{"train_examples": 195000, "norm": "rmsnorm", "norm_position": "pre", "activation": "geglu", "inner_norm": false, "init": "torch_default", "optimizer": "soap", "eps": 1e-08, "weight_decay": 0.3}
Rows from block 3 of a small autoregressive pixel model, named by matrix and row number. Rows with one number belong to one neuron. Each number is 128 + 24 x the weight over its row's rms, rounded and kept within 0 to 255. All counts start at 0.
After each neuron's rows are labels from the 100 images, of 14976, where the neuron reaches its largest size: "top examples" is what is common among them. Only what is clearly more common there than usual is listed. The data: made-up ball-and-stick molecule models. In brackets: how many of the 100.
# gate: MLP gate (model.blocks.3.mlp.gate.weight, 640x320), inputs 0-159
# fc1: MLP up (model.blocks.3.mlp.fc1.weight, 640x320), inputs 0-159
# fc2: MLP down (model.blocks.3.mlp.fc2.weight, 320x640, transposed), outputs 0-159

gate.95 [142 113 151 145 156 125 101 159  98 126 162  92 144 119 155 132 132 117 168 133 109  77 102 111 124 133 114 135  93 121 109 121 131 100 100 107 135 165 112 146 133 123 124  96 132 131 164 141  89 143 198 128 141 136  98 131 148  91  92 152 110 111 154 103 140 121 129 141 136 152 147 155 125 141 140 186 111 155 151 136 133 144 109 112 125 131 128  72 117 113 153  96  98 138  97 144 146 137 143 130 128 117  81 122 142 138 166 113 127 124 152 119 154  97 125 164 176 131 156  84  99 133 179 142 153  86 126 151  96 149 135  98 130 135 135 132 162  74 107 113 149 102 114 162 118 173 127  90 128 103 138 154 124 160 110 130 134 121 107 133]
fc1.95 [115 150 151 127 102 104 113 143 166 141 116 120 158 173 124 174 100 168 143 151 145 105 108 116 143 148 163 177 101 148 132 149 122 137 131 143 114 145 173 149 134 101 130  83 144 146  96 146 101 129 133 146 131 122 106 120 102 125 164 141 123 104 141 135 166 167 174 119 129 128 109 109 160 142 114 112 130 125  99  86  99 125 129 101 100 107  98  98  95 152 123 123 146 120 106 115 110 123 123 115 181 129 130  88 120 157 154 135 130 153 119 144 151 116 107 139 149 119  94 114 145 167 171 139 125 136 116 105 126  98 151 155 136 153 111 116 118 148 135 101 122 123 143 113 163 115 157 113 137  93 132 116 133 134 140 101  62 139 157 142]
fc2.95 [142 119 116 133 134 139  98 128  89 126 107  96 112 139 111 121 133 108 113 160 150  95 128 168 105 109  97 136 129  82  88 129 141 114 156 107 119 155  93 109 101 142 100 125 127 159 151 129 129 143  86 108 116 168 128 164 174 124  98 185 123  99 115 163 140 155 150 133 132 119 123  97 128 132 179 135 113 112 118 130 130 102 100 111  99 104 126 114  89 135 117 111 104 137 107 118 118 119 175 128 141 143 125 140 144 103 100 125 115 100 124 139 166 100 118  97 140 166 165 128 116 127 111 156 143 119 124 143  87 140 119 163 133 139 163 137 123 130 141 162 119 177 113  97 149 141  89 130  94  80 141 139 153 127 102 148 127 162 140 114]
top examples: space-filling (95); dark backdrop (82); purple ball (55); balls: five (25)

gate.506 [139 155 142 142 120 114 110 174 110 129 120 104 104 104 132 131 145 143 133 135 145 136 153  91 115  80 199 109 127 136 113 107 132 147 127 116 173 137 102 154 158 130 103 179 109 124 147 122 133 158 134 121 109 167 111 132 166 138 143 154 144  83 118 113  99 126 135 127 143  99 146 115 116 153 117 118 136 103  88 111 151 125 148 129 130 133 136 153  93 114 139 160 162  86  84 158 128 146 106 151 127  95 171 176 162 137 163 165 108 153 132 182 142 164  89 125 157 140 135 142 145 109 128  80  96 133 178 143  87 120 102  88 129 143  96 145 101 103 101 130 108 101 143 160 128 157 139 111 131 132 132 119 146 132 172 102 125 151  90 122]
fc1.506 [110 129 155 154 139 137 133 111 174 148  82 130 131 139 136 123 114 108 173 174 106 121 119 114 123 115 167 142 156 101  72 173 160  68 128 129 120 139 135 159 145 118 111 118 119 138 132 143  93 134 110 102  86 124 133 129 149  98 153 139 108 110 117  79 121 109 138  92 149 141 128 106 160 124 148 159 129  98 153 158 172 154 154 104 124 166 107 117  97 101 130  95 124 155 102 158 170 114 146 117 152 112 105 127 156 150 161 131 130 153 112 169 137 120 103  88 146 167 146 138 130 109 123  93 140 116 145 168 138 157  96 110 114 105  92 142 128  98 134  66 130 152 130 159 106 134 114  98 116 125 137  89 101 114 146 133 122 136  67 143]
fc2.506 [103 152 122 104 129 174 108 151 134 196 138 104 144 130 153 129  96 125 170  96 131 134 123 133 138 163 167  93  87 152 108  91 100 180 124 119  80 132 138 113 146  99 112  98 141 127 154 130 119 100 149 168 100 139 102 100 138 136 101 140 148 146 142 123 148 120 100 131 127  77 115 115 100 131 127 114 125 127 137 175 161 145 146 104 137 151 134 104 167 133 151 122 128  85 132 134 110 148 137 138 137 124 137  63 120  92 184 120 153 131 119  98 132 117 108 113 132 149 138 120 137 169 140 113 148 139  96 103 158 107 111 123 147 146 118 156 154 157 103 117 111  71 141 183 156 139 111 150 100 124 115 134 131 134 128 186 144 147 114  62]
top examples: space-filling (99)

gate.306 [114 123 126 135 146 167 137 131 113 131 123 139 149 122 147 105  80 127 105 116 118 145 156 140 104 153 120 190  84  83 145 140 128 121  92 110 133 136 168 147 140 130 151 103 128 128 118 106 151 135 154 117 105 124 119 131 122  60 100 127 111 132 128 103 112 115 139 116 151 103 112  80 144 135 110  97 106 123 162 173 123 140 101 102 135 130 112 113 104 101 115 118  85  76 128 145 132 162 138 131 154 136 172 168  96 102 155 142 137 167 175 143  99 151 131 125 126 126 153 123 100 117  91  58 139 124 104 133 170 106 131  95 124 177 101 116 114 138 117 121 149 126  95  97 108 120 131 129 115  78 119 170 157 134 106 144 138 101 103 125]
fc1.306 [143 109 102 117 116 130 120 118 106 157 111 123 128 110 138 101 124 107 105 104 115 163 112 166 133 124  78 136 145 128 144 115 151 129 164 121 132 149 125 140 112 103 109 106 136 129 123 156 104 131  89 109 132  89 175 130 151 145 142 172 155 141 110 133 148 164 118 134 118 117 142 124 147 135 149 125 154 104 124 114 171 124 125 134  87  78 117 136 105 137 147  95 125 145  98 120 135 126 126 136  97 132 176 145 144 131 109 172 164  85 116  84 112  95  97 131 129 104 153 169 140 165  87 160 153 163 103 124  98  91 126 121 162  88 167  95 129 104  79 106 124 104 182 118 157 125 109 133 103  87 111 130 114 157 131 137 118 125 108 127]
fc2.306 [ 77 145 118 152 106 150  90 157  99  90 111 136 156 110 111 141 130 115  79 117 146 137  94  84 148 102 173 144 105 112 150 101 149 137 146 157 133 137 114 131 121 137 109 115 140 104 100  92 141 118  86 130 161 123 129  34  99  99 133 118 125 148 144 132 139 139 115 122 200 115 157 137 161 158 181 150 136 110 145 118 161 188 126 142 140 132 109 122 124 157  84  95 121 129 136  98 107  89 140 120 129 125  93 145 111 127 128 115  76 172 135 122 130 148 124 128 162 132 105 112 141 120 136 135 147 174 105 111 140 125 136 151 104 176 108 125 128 113 126 130 118 125 122 150 116 179 157  86 132 160 113 147 170  89  61 132 153 131 154 148]
top examples: balls and sticks (61); balls: eleven (28)

gate.484 [136 157 120 137 128 143 120 150  89 123 143 118 156 146 122  89 117 106 120  92 122 102 104 125 109 167 136 128 165 125 111 117 163 142 163 142 157 139  86 141 130 114 152 144 150 120 153 113  99 124 112 108  70 151 139 115 138 143 170 114 197 129 145 131 154 141 124 160 112 106 118 133 159 155 113 137 178 100 129 148 127 126 148 129 125  83  92 146  70 183 157 158 121  78 120 121 163 145 174 158 135  98 119 113 129 142 176 156 166 130  83 156 157 127 142  97 133 147 136 132 161 156 118 122 132 110  78 108 153 147 151 145 150 106 132 104 127 185 113 143 142 146 129 170 116 131 124  97  97 137 124  98  99 124 160 165 140 140 128 104]
fc1.484 [128 115 134 146 144 147 116  84 128 129 129 109 126  77 127 126 151 172 184 129 110  94 125 101 105 104  84 126 173 143 120 150 122 169 102 170 110 116 129 162 158 128 130 100 133 131  84 163 103 111 127 151  96 118 193 133 130 144 120 108 127  74 149 106 158 127 126 108 137 107 126 110 146 134  98 123 101  90 112 123 138 119 158  96 133 145 133 134 113 141 143 131 153 120 128 127 136 124 133 147 117 155 161  73 150 146 154 132 115 151 121 154  88 187 117 135 107 174 143 144  69 113 108 128 148 147 122 163 145 147 145 136 127 135  51  92 100 155 123 161 150 118 149  98 161  97 102 147 157 142 138 190 141  64 149 120 109 146 122 104]
fc2.484 [134 109 133 126 108 110  98 136 113 141  92 186 115 166 119 109  95  82  85 121 130 149 106 100 172 138 177 127  98 128 140  98  97  94 172  97 130 144 145  90 122 164 105 126  76 117 149 144 155 107 133 129  96 122  95 145 120 167 142 141 165 141 113  82 119 133 135  99 159 143 143 141 116  57 138 150 112 150 161 136  96 119 111 142 143 145 139 153 136  95 101 135 116 162 124 127 115 155 101 123 123 111 133 146 127  53  70 148 128 126 170  86 144 154 136 145 135  91 147 120 134 117 168  87 155 125 156 136 126 122 119 147 172 111 160 135 143 105 129  92 124 122 137 135 120 127 144 114  94 118  98 110 128 128 151  81 157  81 131 126]
top examples: space-filling (97); orange ball (56)

gate.141 [102 106 125 135 114 134  87 113 106 159  76 185 153 129 102 158 118 119 121 127 140 113 138  93 140 113 114 120 135 102 137 148 122 156 114  90 110 168 194 122 158 119  91 135  99 153  94 133 120 155 112 131 129 132 127 134 164 140 115 113 137 117  70 138 182 184 126 118 136 146 108 150  98 138 129 145 167 189  84 138 162  90 117 131 131 113 160 107 134 128  85 140 149 125 147 147 160  99 123 108  88  89 109  97 107 159 119 129  80  60 106  96 167 108 124 131 115 134 100 108 144 146  98 116 127 133 156  94 121 154  89 142 138 145 131 191 135 141 127 107 122 129 146 151 126 141 127 148 100 103 129 129 123 137 129 156  90 155 130 117]
fc1.141 [173 145 136 155 145 107 116 124 140 130 140 166  82 117  96 115 126 110 173 126 135 110  85 118 166  94 118 133 136 119 139 135 108 138 161 116 119 130 158 116 162 164 131 131 132 120 129 135 136 169 106 155 129 152 100 122 158 147  78 111 111 138  93 155 115 133 140  84 115 145 130 142 142 177 151 123 134 137  87 175 162 111  95 154  98 129 155  93 117  95 133 139 172 133 149 130 133 125 106 113 127 103 119 141  97 140 128 144 130  78 148 180 153 116 144 125 113 152 134 139 143 149  89 171  80 164 104 133 109 161 145 120 100 118 155 146 141 195 144 151  92 111 163 120 112 144 115 135 127  78 107 135 168 117 106 107 139 147 129  75]
fc2.141 [ 82 137 139 144 123 112 142 133 104 131 114 130 154 121 138 137 131 120 133 135 126 190 173 126  94 144 128  94 108 122 127 167 134 119 110 103 169 124 111 127 122  88 147 106 114 146 163 147  93  87 171 119 137 106 162 155 108 119 129 133 141 156 167 115 131 126 106 154 106 121 145  96  91 132  76 147 108 126 181 104 144 150 140 120 116 134 147 126 178 154 140 160 109 107 101 179 134 116 167 132 131 126 144 112 130 135  97  92  53 169 110  62 137 166 152 141 111 111 152 155  94 115 122 116 166  99 130 113 122 107 120 131 172 146 155 113  90 136  93 100 140 124 113 140 138 164 131 122 134 148 162  96  90 123 154 127 107 140 133 147]
top examples: dark backdrop (84); space-filling (82); balls: three (44)

gate.625 [160 132 125 140 124 132 147 120 123 110 154 153 174 114 148  90 106 143 142 104 122 119 116  83 134 123 160 124  95 117 140 173 137 131 118 131 148 148 150 123 100 103 160 108 134 106 142 141 134 139 115  85 135 125 100 177  65 152 128 141  87 113 113 125 148 187 137 113 110 127 101 108 143 157  89 143 135 120 139 115 116 120 140 109 140 165 164 114 114 148  86 126 130 132 131 165 104 140 102 110  80 101 115 133 144 128 149 149 138 140 167 165  91 123  82  95 121 106 104 121 158 141 112  99 139  95 122 132 130 157 151 146 114 126 106 122 131  99 108 137 120 142 109 132 145 137  96 152  86 113 145 186 141  95 172 124 123 156  87 144]
fc1.625 [ 87 144  97 132 169  91 146 122 121 124 146  81 125 100 105 119 158 108 108 130  92 134  99 158 127 102 113 137 126 142 106 140 141 154 200 135 158 156  93 126 123 143 117  79 180 135 147 139 157 124 115 136 119 132  71 124 100 145  78 162 106 128 107 149 145 163 175 115 150 158 102 120 138  93 123  69 158 143 128  99  58 121 143 174 137 125 123 167 118  90 118 147 144 144 125 127 132 173  81  92 146  80 121 117 149 139 140 100 146 131 183 124 110 143 175 127 134 166 126 109 105 137 144  93 129 100 116 113 131 147 111 109  97  93 106 160 116 120 139 112 143  80 167 141  90 121 150 100 127 128 118 111 116 172 126  95  98 161 108 115]
fc2.625 [132 102 118 130 102 112 129  79 158 137  82 166 122 132 160 123 168  93 133 120 147 109 124 169 126 177 135 111 148 111 175 167  99 125 137 140 140 125 172 143 169 158 125 124  92 139 111 120 125 142 159 169 103 126 159 136 127 135 157 110 121 103 128 124 111 111 128 119 173 170 119 141 128 131 123 170 156 109 138  95 124  90  83 123 110 144 130 142 166 133 115 156  70 153  76 100 166 112 164 146 133 184 132 134 152  84  68 118 110 133 145 153 128 134 126 118 157 147  89  87 116 116 150 193 138 135 111 139 159 105 169 115 157 122 121 132 142 148 126 119 157 111  97 135  95 109 154 160  84 107 121  73 113 175 155 146 163 143 121 106]
top examples: dark backdrop (80)

gate.603 [135 154  96 102 126  96 118 137 141 133 145 105 106 120 117  97  97 127 121 140  88 108 120 117 149 130 158 148 147 187 159 108 108 101 122 112 129 114 147 164  98 149  95  72 134  77 130 120 165 176  86 105  96  70 110 101  95 148 160  80 114 117  86 135 127 146 131 124 125 146 128 134 150 130 109 141 151 164 130 118 136 150 153 107 105 165 103  92 139 126 138 127 158 120 116  54 146 144 114 120 141 108 150 150 136 148 139  92 114 139 131 112 122 140 152 122 151 113 133 176 141 178 138 132 163 135 145  85 148 141 119  86 146 102 139 141 141 117 151 156  71 133 126  94 143 122 133 141 110 143 149 109 115 115 160 129  68 117 101 153]
fc1.603 [136 136 124  65  93 137 140 110 183 150 134 147 140 147 162 102 161 152  93 112 153 172 143 132 146 102 143 172 145  98 121 128 114 135 115 116 136 157 123 138 116 112  89 142 152  80 131 162 162 135  65  81 124  96 126 100 134 157  97 124 129 131 142 108  86 137 138 159 100 100 109 130 142 146 166 129 118 123 131 120 143 153 119  71 144 139 118 112  90 133 141 129 159 126 131 112 164 111 101 107  95 143 108 190 165 118 131 130 115 100 127 108 119 138 160  79 135 148 116 113 122 118 109  93 141 113  97 100 118 139 157 138 121 173 136 117 115 126 122 119 104  89 154 100 137 115 113 188 129 165 130 115 121 153 148 130 117 144 133 143]
fc2.603 [112 146 181 132 182 108 112 130  69 106 137 110 123 159 133 104 112  73 147 154 150  73 125 137 137 142 110 105 158 111 140 124 156 118 126 175  93 108 146 122 156 158 145 100 117 157 153  98 118 126 134 128 148 138 102 185 182 117 130 162 150 122 151 142 126 151 133 119  95 151 116 154 126 138 106 142 153 147 178 132 122 114 133 156 158 125  98 140 145 140 159 147 117 157  91 124 124 142 126 117 142 159 123  93 137 154 154 112 122 105 104 119 135  43 131  90 137 129 163 125 132  92 105 122 110 150 111 156 123 142 122 122 127 138 132 144 165 156 103 128 118 128 146 116 101 202 107  94 146 133  83 132 128 167 135  58 136 118  86  95]
top examples: dark backdrop (99)

gate.284 [129 140 167 135  89 144 125 144 133  73 151 118 125 172 121  90 150 151 110 107 129 127 120 127 120 120 119  96 144 105 132  87 127 134 102 146 146  94 101 146 146 150 121 141 147 107 161 143 123 128 160 115 128 121 106  87 157 115 166 106 123 120 144 141 120 113 104 127 128 115 171 149 119  71 121 107 130 148 120 166 145 165 182 117 132 137  90  79 141 181  82 155 119 139 118 126 107 133 119 137 144 113 104 108 147 109  99 134 124 112  55 128  88 114 146 116 150 117 111 158 106 141 144 142 131 126 109 144 109 137 108 137 106 117  99 133 118 123 121 108 112 119 113 175 127 100 121 127 106 160 121  99 112 119 159  78 118 146  92 169]
fc1.284 [141 133 148 147  71 123 122 131 163 118  93 113 161 130 111  93 138 109 139 107 109  60 128 154 156 126 125 108 159 139 155 149 153 117 151 104 145 146 110 139 133  79 114 148 129 163 113 148 167 123 132 128  86 134 176 121 148 115 112  88 122  91 146 131 128 150 121 121 161 156 142 183 137 168 170 131 135 155 158 140 134 121 138  99 134 158 133 126 121 104  81  84 126 160  98 152 162 142  78 143 131 170 167 161 115  99 181 162 130 136 139 134  59  87 162 133 149 108  99 131 117 129 108 151 112 128 112 205 133 118 160 155 123 131 100 118 131 143 102 119 144 116 136 128 121 135 132 149 105 144 129 138 110 115  91  89 102 115 167 111]
fc2.284 [154 136 135  96 127 102 141  96 140  89 116 148 146 135 117  84  74 123 130 147 124 133 101 114  89 133  96 131 132 125 146 104 118  99  84 161 122  84 153 125 150 156 109 161  98 112 149 173 163 135 148 141 110 102 132  72 162 104 140 132  77 117 121 128 114  92  86 104 130 132 101 118 110 149 134 115 135  86 147 131  99 130 135 139 106 131 126 127 152 166 138 175 130 137 131 100 126 107 129 157 149 108 137  97 151 180  70  94 136  99 122 173 168 153 121  98  96 170 135 159 140 106 110 130 133 122 136 152 110 169 131 125 117 156 161  89 124 152 165 145 137 119 103 136  92  91 113 178 117 118  94 129 127 163 128 150 157 131 120 147]
top examples: space-filling (98)

gate.79 [114  96 106 120 126 157 175 192 173 125 146 125 102 104 160 124 157 131 173 143 122 109 115 192 134 116 112 111 187 133 128 108 132 140 136 120  98 141 140 104 139 124 156 165 112 107 114 142 129 112  93 122 112 123 168 128 162 135  93 135  96 139 141 151 132 106 139 162 135 117 117 136  99 112 143  91 147 120 110 181 119 124 141 144 127 125 160 196 115 131 112 126 115 144 101 121 129 155 124 140 152 156 132 167 152 180  97 123 132 116 115 145 131 107 143  99 153 188 154 206  92 107  92  96 163 140 135  99 125 174  97 111 121  84 113 138 157  90 120 149 133  89 117 120 146 121 126  99 137  97 109 163 158 129 139 121 139 128 190 114]
fc1.79 [117 164 128 119 155 119 105 143  92 145 126 130 128 164 101 183 113 113 101  65 143  88 116 108  72 134 128  91 120 129 162 116 175 121 120 181 113 111 137 124 147 134  82 155 109 131 128 145  97 129 102 127 175 133 118 109 105 141 160 117 119 132 139 147 111 116 109  97 104 126 122 113 130 129 104 120 106 146 137 107 153 143 127  83 151 141  87 121 109 123  83 126 143 158 136 112 111 139 120 113 102 164  66 106 131  98 108 118 151 162 129 172 108 135 118 167 153 106 123 150 126 104 142 150 113 119 145 127 165 145 150 127 105 133 166 108 135 151 108 108 140 173 112 109 110  99  98 137 105 161 106 143  70 152 122 158 156 135 124 137]
fc2.79 [146 147  94 139 134 119 120 144  98  91 152 110 148 116 153 119 145 119 139 150 184 152 140 157 128  94 135 143 129 176  89  80 136 173 155  66 146 151  95 162 138 100 170 123 136 115 129 158 153  98 150 160 117  66 155 100 170 138 112 151 144 123 182 104 163 120 103 121 136 122 105 107 133 127 139 103 154 170 114 131 169 129 156 121 134 154 103 136 133 166 145 168 127 110 149 157 146 138 135 143 137 169 130 113 128 137 133 147 118 140 139 149 122 142 100 128 128 145 166 155 114 124 123 133 136 102 133 132 143 162 107 125 147 167 140 139  87  85 116 103 136 112 162 158  98 120 129 125 121  53 114 142 147  95 138 108 146 121 165 131]
top examples: balls and sticks (97)

gate.71 [142  79 125 147  90 120  97 117 122 170 139  95 115 157 161 107 130 123 169  96 138  93 137 156 133  99 117 137  79 137  96 135 117 111  95 155 148 152 132  85 134 125  95  92 136 163 124 168 117 123 121 100 148 114 144 140 159 107 130 110 139 102 146 169 137 150 113 146 136 172 107 107 150 120 128 119 120 124 128 106 117 157 149 132 157 146  96 106 112  99 125 106 105  87 145 104  79 120  77 147 121 133 129 167 132 128 158 143 138 156 146 136 123 116 120 148 119 128 118 134 127 173  98 127 110 107 134 146 100 119  98 132 121 158 114 108 134 139 120 133  78  80 114 133 154 167 143 121 135 108  90 154 117 133 191 132 128 154 145  99]
fc1.71 [139 116 159 112 115 141 169 154 126 109  82 158 171  89 165 158 110 134 131 134 120 109 157  80 138 135 129  98 144  78 113 121 138 152 168  86  94 132  97 160 119  78 106 186 123 113 177 123 149 124  99 133 112 124 130  80 160 154 117 161 109 148 137 161 114 146 103 118 103  99 175 160 141 142 156 120 114 121 108 158 125 102 131 117 140 107 120 136 151 154 129 107 144 143 129 151 163  56 172 131 130 105 114 122 146 141 142  92 117 131 108 126  89  86 135 129 151  98 171 154 129 112 114 136 140 143 107 134 167 152 135 142  85 115 118 161 160 163 104 143 123 128 140 117 123 101 163 123 115 122 174 103  96  98 115 120 155  84 128 160]
fc2.71 [119  94 115 142 128 144 107 108  98 168 160 166  74 132  92 103 108 114 161 166  71 148 133 162 102 164 185 139 106 155 104  99 116 105  68 116 107 116  97 136 124 133 192 118 129 125  96 135 122 163 108 139 108 108 113 157  73 133 136 105 136 138 151 111 165  84 150 108 142 133 111  92 122 118  93 136 116 129 162 120  94  85 118 154 147 112 149 115 137 122 128 128 161  93 124  94 119 131 114 141 108 163 125 142 139  92  86 108 152 145 135 128 150 115 118 151 105 124 126 101  98  83  98 166  98 129 128 114  93 161 144 126 103 135 137 146 156 155 110  95 126 133 154 152 139 126 130 120 104 151 112 163 117 161 172 141 145 149 156  75]
top examples: dark backdrop (99); space-filling (95)

gate.475 [ 87 143 172 124 132 100  73 117 162 178 163 139 161 136 145 142  90 118  91 112 141 144 113 140 114 119 116 153 124 114 115 140 144 123 142 135 116 170 132 166 109 139 130 149 117 155 114 105 147 160 129 113 134 121 106 151 153 149 114 138 118 107  98 112 133 155 136 104 115  82 112 137 163  49 134 145 127 161 143 120 104 102 124 151 159 124 154 117 122  62  75 146 159 101 169 133 122  90 164 104 105  93  93 111 128 135 173 131 132 170 101 139 154 115  92 149 137 120 136 135 132 119 111 119 131 181 144 109 118 137  73 144  88 129 139 122 103 123 113 101 164  96 120 143 164 137 133 134 147  99 142 147 140 132 117 141  64 140 147 126]
fc1.475 [166 117 109 161 119  82 133 108 138 157 104 136 124 150  80 167 148 116 127 107 109 114 118 103 119 142 158 139 151 138 122  92 153 156 136 119  95 129 157 107 129 132 124 139  88 141 107 135 157 177  79 170 128 138 132 101 148 133 127 128 114  93  85 107 129 168 121 109 103 117 140 169 143 114 136 142 115 120 144 161 157  63  92 113 139 103 162 146 146 126 123 175 138 128 105 116 120 114 108 121 114 129 115  87  86 158 119  91 111 109 141 147 179 147 122 149 172 134  83 116 132 126 116 158 132 139 122 154 136 109 104 106 155 161 155 166 133 160 153 152 152 145  98 136 113 147 127 170 105  86 135 114 105 115 117 105 116 133 119 111]
fc2.475 [149 126  68 155 143 118 166 129 106  70 106 130 127 157 154  95  87 122 136 184 149  96 161 110 146  98 124 139 172 129 135 175 134 120 127 116 165 112 139 109 112 129 119 117 168 117 157 151 113 114 131 143 126 133 109 133 130 147  89 169 131 151 171 108 149  88 147 145 155 126 133 164 132 141 132 120 122 120 138 133 141 169 159 187 128 111 111 142 115 158 126 121 106 104 115 148 123 143 119 141 180 147 113 169  94 149 129 111 174 119 126 100 103 122 152  42 133 143 134 135 134 130 134 113 138  79 147 123 124 137 156 118 121 130 112 147 142 129 120 104 101 111 159  73 125  87 127 112 133 155 179  99 159  81 143 124 130 150 134 132]
top examples: dark backdrop (79); balls: four (32); balls: three (26)

gate.356 [146  94 159 137 146 172 155 109 138 126  91 150 124 125  92 140 156  93 110 143 138  95 135 120 151 206  98 169 151 166 170 117 113 120 109 133 152 149 155 131 131 120 167 107 100  92 147 122 108 166 118 113 108 124 132 118 107 153  97 121 139 136 126 128 130  97 163  94 143 142 160 145 123 106 142  70 140 129 141 139 154  97 162 110 124 113 143 164  99 145 102  83 138 164 128 116  96 131 133 155  85 171 166 136 149 123  99 102 138 107 116  87 170 119 166 140 128 159 117  98 103 129 187 113 120 119 142 141 114 130 133 108 114 124 156 119  97 104 134 138 124 178 144 107 150 152 111  77 153 156 136 105 125 162 173 154 126 163 121 130]
fc1.356 [151 139  93 109 106 143 163 129 158 139 106  87 123  97 126 124 130  97 170 142 149 130 150 145 152  72 131 100 124 104 107 158 161 139 140 159 179  87 139 135 109 169  95 144 152 118 129 139  84 168  94 104 152 106 129 158 140 118 104 112 100 137 122 143 113  98  96 115 118 144 109 128 145  97 118 147 133 107 153 121 122 134 166 123  99 155  77 155  93 113 154  77 121 104 129 101 110 150 141 128 112 106 139 182 131  90 103 136 174 127 111 146 157 130 127 208 104 175  96 155 131 142 106 146 133  87 121 138 142 118 104 161 142 141  80 131 108 143 118 144 176 140 124 142 141 134 120 117 108 120 133 100  94 142 148 120 110  94 101 133]
fc2.356 [111 152 115 172 145 146 119 133  54 113  85 114 122 159 124 105 159 159  80 134  93 136  91  97 103 154 126 176 149 139 146 134 131 126 130 132 153 152 115 123 115 104 151 125 117  89 141 144 149  80 179 140 125 143 138 143 117 125 141 136 172 146 164 138  78  93 134 141 121 111 120 108 112 143 122 101 140 146 114 118 128 104 147 125 182 122 149 144 140 125 138 150 138 136 134 124 137 145 124 159 153 195 123 137 129 159  91 107  95 100  95 102 178 187 163 101 140 148 150 139 152 139 117  61 141 146 136 117  82 133 152 131 111 161 154 150 169 145 155 110 129  99  97 136  84 136 153 118 104 119 131 105 142 128 139 116 142 147 145 123]
top examples: space-filling (86)

gate.265 [156 127  72 149 133 126 154 109 155 138 124 168 154 125 122 110 122 126 144  75 122  86 100 134 142 137 153 128 116 124 137 141 125 134 127 148  91 159 115 103 149  97 111 134 122 154 165 131 161 164 142 130 159 153 148 198  74 109 104 110 103 124 135  88 167 118 170  89 119 156 159 111 154 118 160 124 140  98 134 123 124 178  97 111  95 152 105 120 116 125 141 158 126 118 158 128 115 175 119  96  99  87 100 166 124  84  88 108 149 154 110 117 128 121 114 124 125 160 117 153 131 134 111 115 195 134 131 140 122 147 128 150  88 141 123 115 152 136  93 115 134 122 141 132 138 142 120 131  70 140 137 138 105 137 123 126 156 116 154 123]
fc1.265 [112 141 162  99 140 159 125 116 122 133 100 122 102  94 118 130 131 111 138 160 119 140 122 130 116 142 117 137 158  64 137 130 138 141 128 140 127 142 110 159 154 176 141 128 132 149 171 108 142 122 128 105 120  94 123  95 157 114 143 127  84 140 149 147 117  85 119 109 116  70 137 156  94 151  83 136 153 113 140 179 122 154 145 167 154 154 108 119 141 120 137  91 148 135  80 120 135 177 148 142 121 137 153 143 131 184 169 130  95 114 118 152 123  58 119 100 126 126 144 130  97 146 112  96 115 111  97 103 123  93 132 127 165 109 105 128  89 152 142 114 112 136  87 167 153 127 120 148 151 142 140 145 145 122 106  85 103 145 115 126]
fc2.265 [168 124 151 103 150 160 135 133 125 118 140 130 111 139 125  95  68 118 160 140 112 135 158 156 116 116 166 168 151 148 107 106 103 101 165 131 128 136  80 123  94 143 129 106 107 115 126 132 122 155 155 113 173 134 116 156 116 128 152 103 135 134 130 151 134 161 129 139  80 119 110 132  73 127 132 126  98  79 128 165 131 160 104 114 163 114 178  97 109 134 113 125 146  98 133 155  90 118 118 143  63 148 148 121 155 140 135 125 188 126  80 135 118 119  99 138 132 117 155 152 134 174 110 141 107 119 147 138 165 158 138  94 156 129 146 126  90  74 174 132 128 147 119 137 131 172 135 150 123 140 115 184 139 150 102 136 130 141 129 108]
top examples: dark backdrop (100); small balls on sticks (84)

gate.99 [115 167 120 143 114 122 111 112 133  94 131 105 119 150 102 137 135 117  95 113  92 174 114 136 120  76 142  96 133 152 103 132  98 130 152 123 114 184 142  95 179 117 129 106 138 161 148 146 104 108 116 136 123 126 144 138 119  97 169 119 101 130 109 123 115 174 133 102 127 127 134 101  88 132 112 170 187 146 120 121 156 143 119 159 150  77 118 142 146 125 147  90 160 146 141 106 110 105 120 130 153 132 118 138 107 126 176 143  75 103 160 117 119 107 158 166 166 109 150 126 142 153 139 136 139 119 116 114 130 149 168 152 145 147 110 134 135 118 120  98 143 147 107 144 106 128 127 169 118 144 156 102 113 118 122  87 129 141 165 133]
fc1.99 [142  99 162 119 191 139  65 144  90 147 161 153 128 129 158 113 172 118 122 109 139 127 165 132 122 193 110 109 165 110  95 121 119 117 179 137 138 141 127 163  97  85 117 147  95 125 162 120 155 137 131 120 122  97 104 113 121 126  86 105 162 139 112 123 121  92 139 141 121 129 112 121 151 124 159 156  91 113 115 132 172 130 135 102 140 150  75 124 135 130 124 155 118 119 131 138 114 131 173 142 115 131 139 185 136  95 104 157 125 113 118  93 145  87  90 153 130 129  78  96 124  90 120  63 111 152 125 117 105 147 138 139 128 131 114 137 154 107 131 138 122 153  83 161 142 172 137 143  77 106 101 147 166 109  94 135 164 119 150 139]
fc2.99 [136 180 124 152 127 103 148 102 149  90 116 122 148 118  84 126 118 136 108 150  92 152 127 101 108  57 134 126 117 111 118 105  96 118 139 123 119 145 137 105 158  99 112 130 174 134 165 143 110 102 128 111 127 168 148 117 144 147 144 142 102 135 103 128 143 120 128 137 137 131 115  90 100 120  82 131 166 142 148 142 105 122 123 137 139 133 157 167 103 109 130  81 116 151 155 113 138 106  95 105 149 146 111 128 104 175 148  93 125 133 133 167 152 168 192 128 160 128 168 116 118 161 107 147 103 108 134 127 160 101 140 104 108  98 147  97 137 147 149  90 135 115 140 154  81  96 137 124 160 129 102 102  97 162 128 153 112 173 110 143]
top examples: space-filling (93)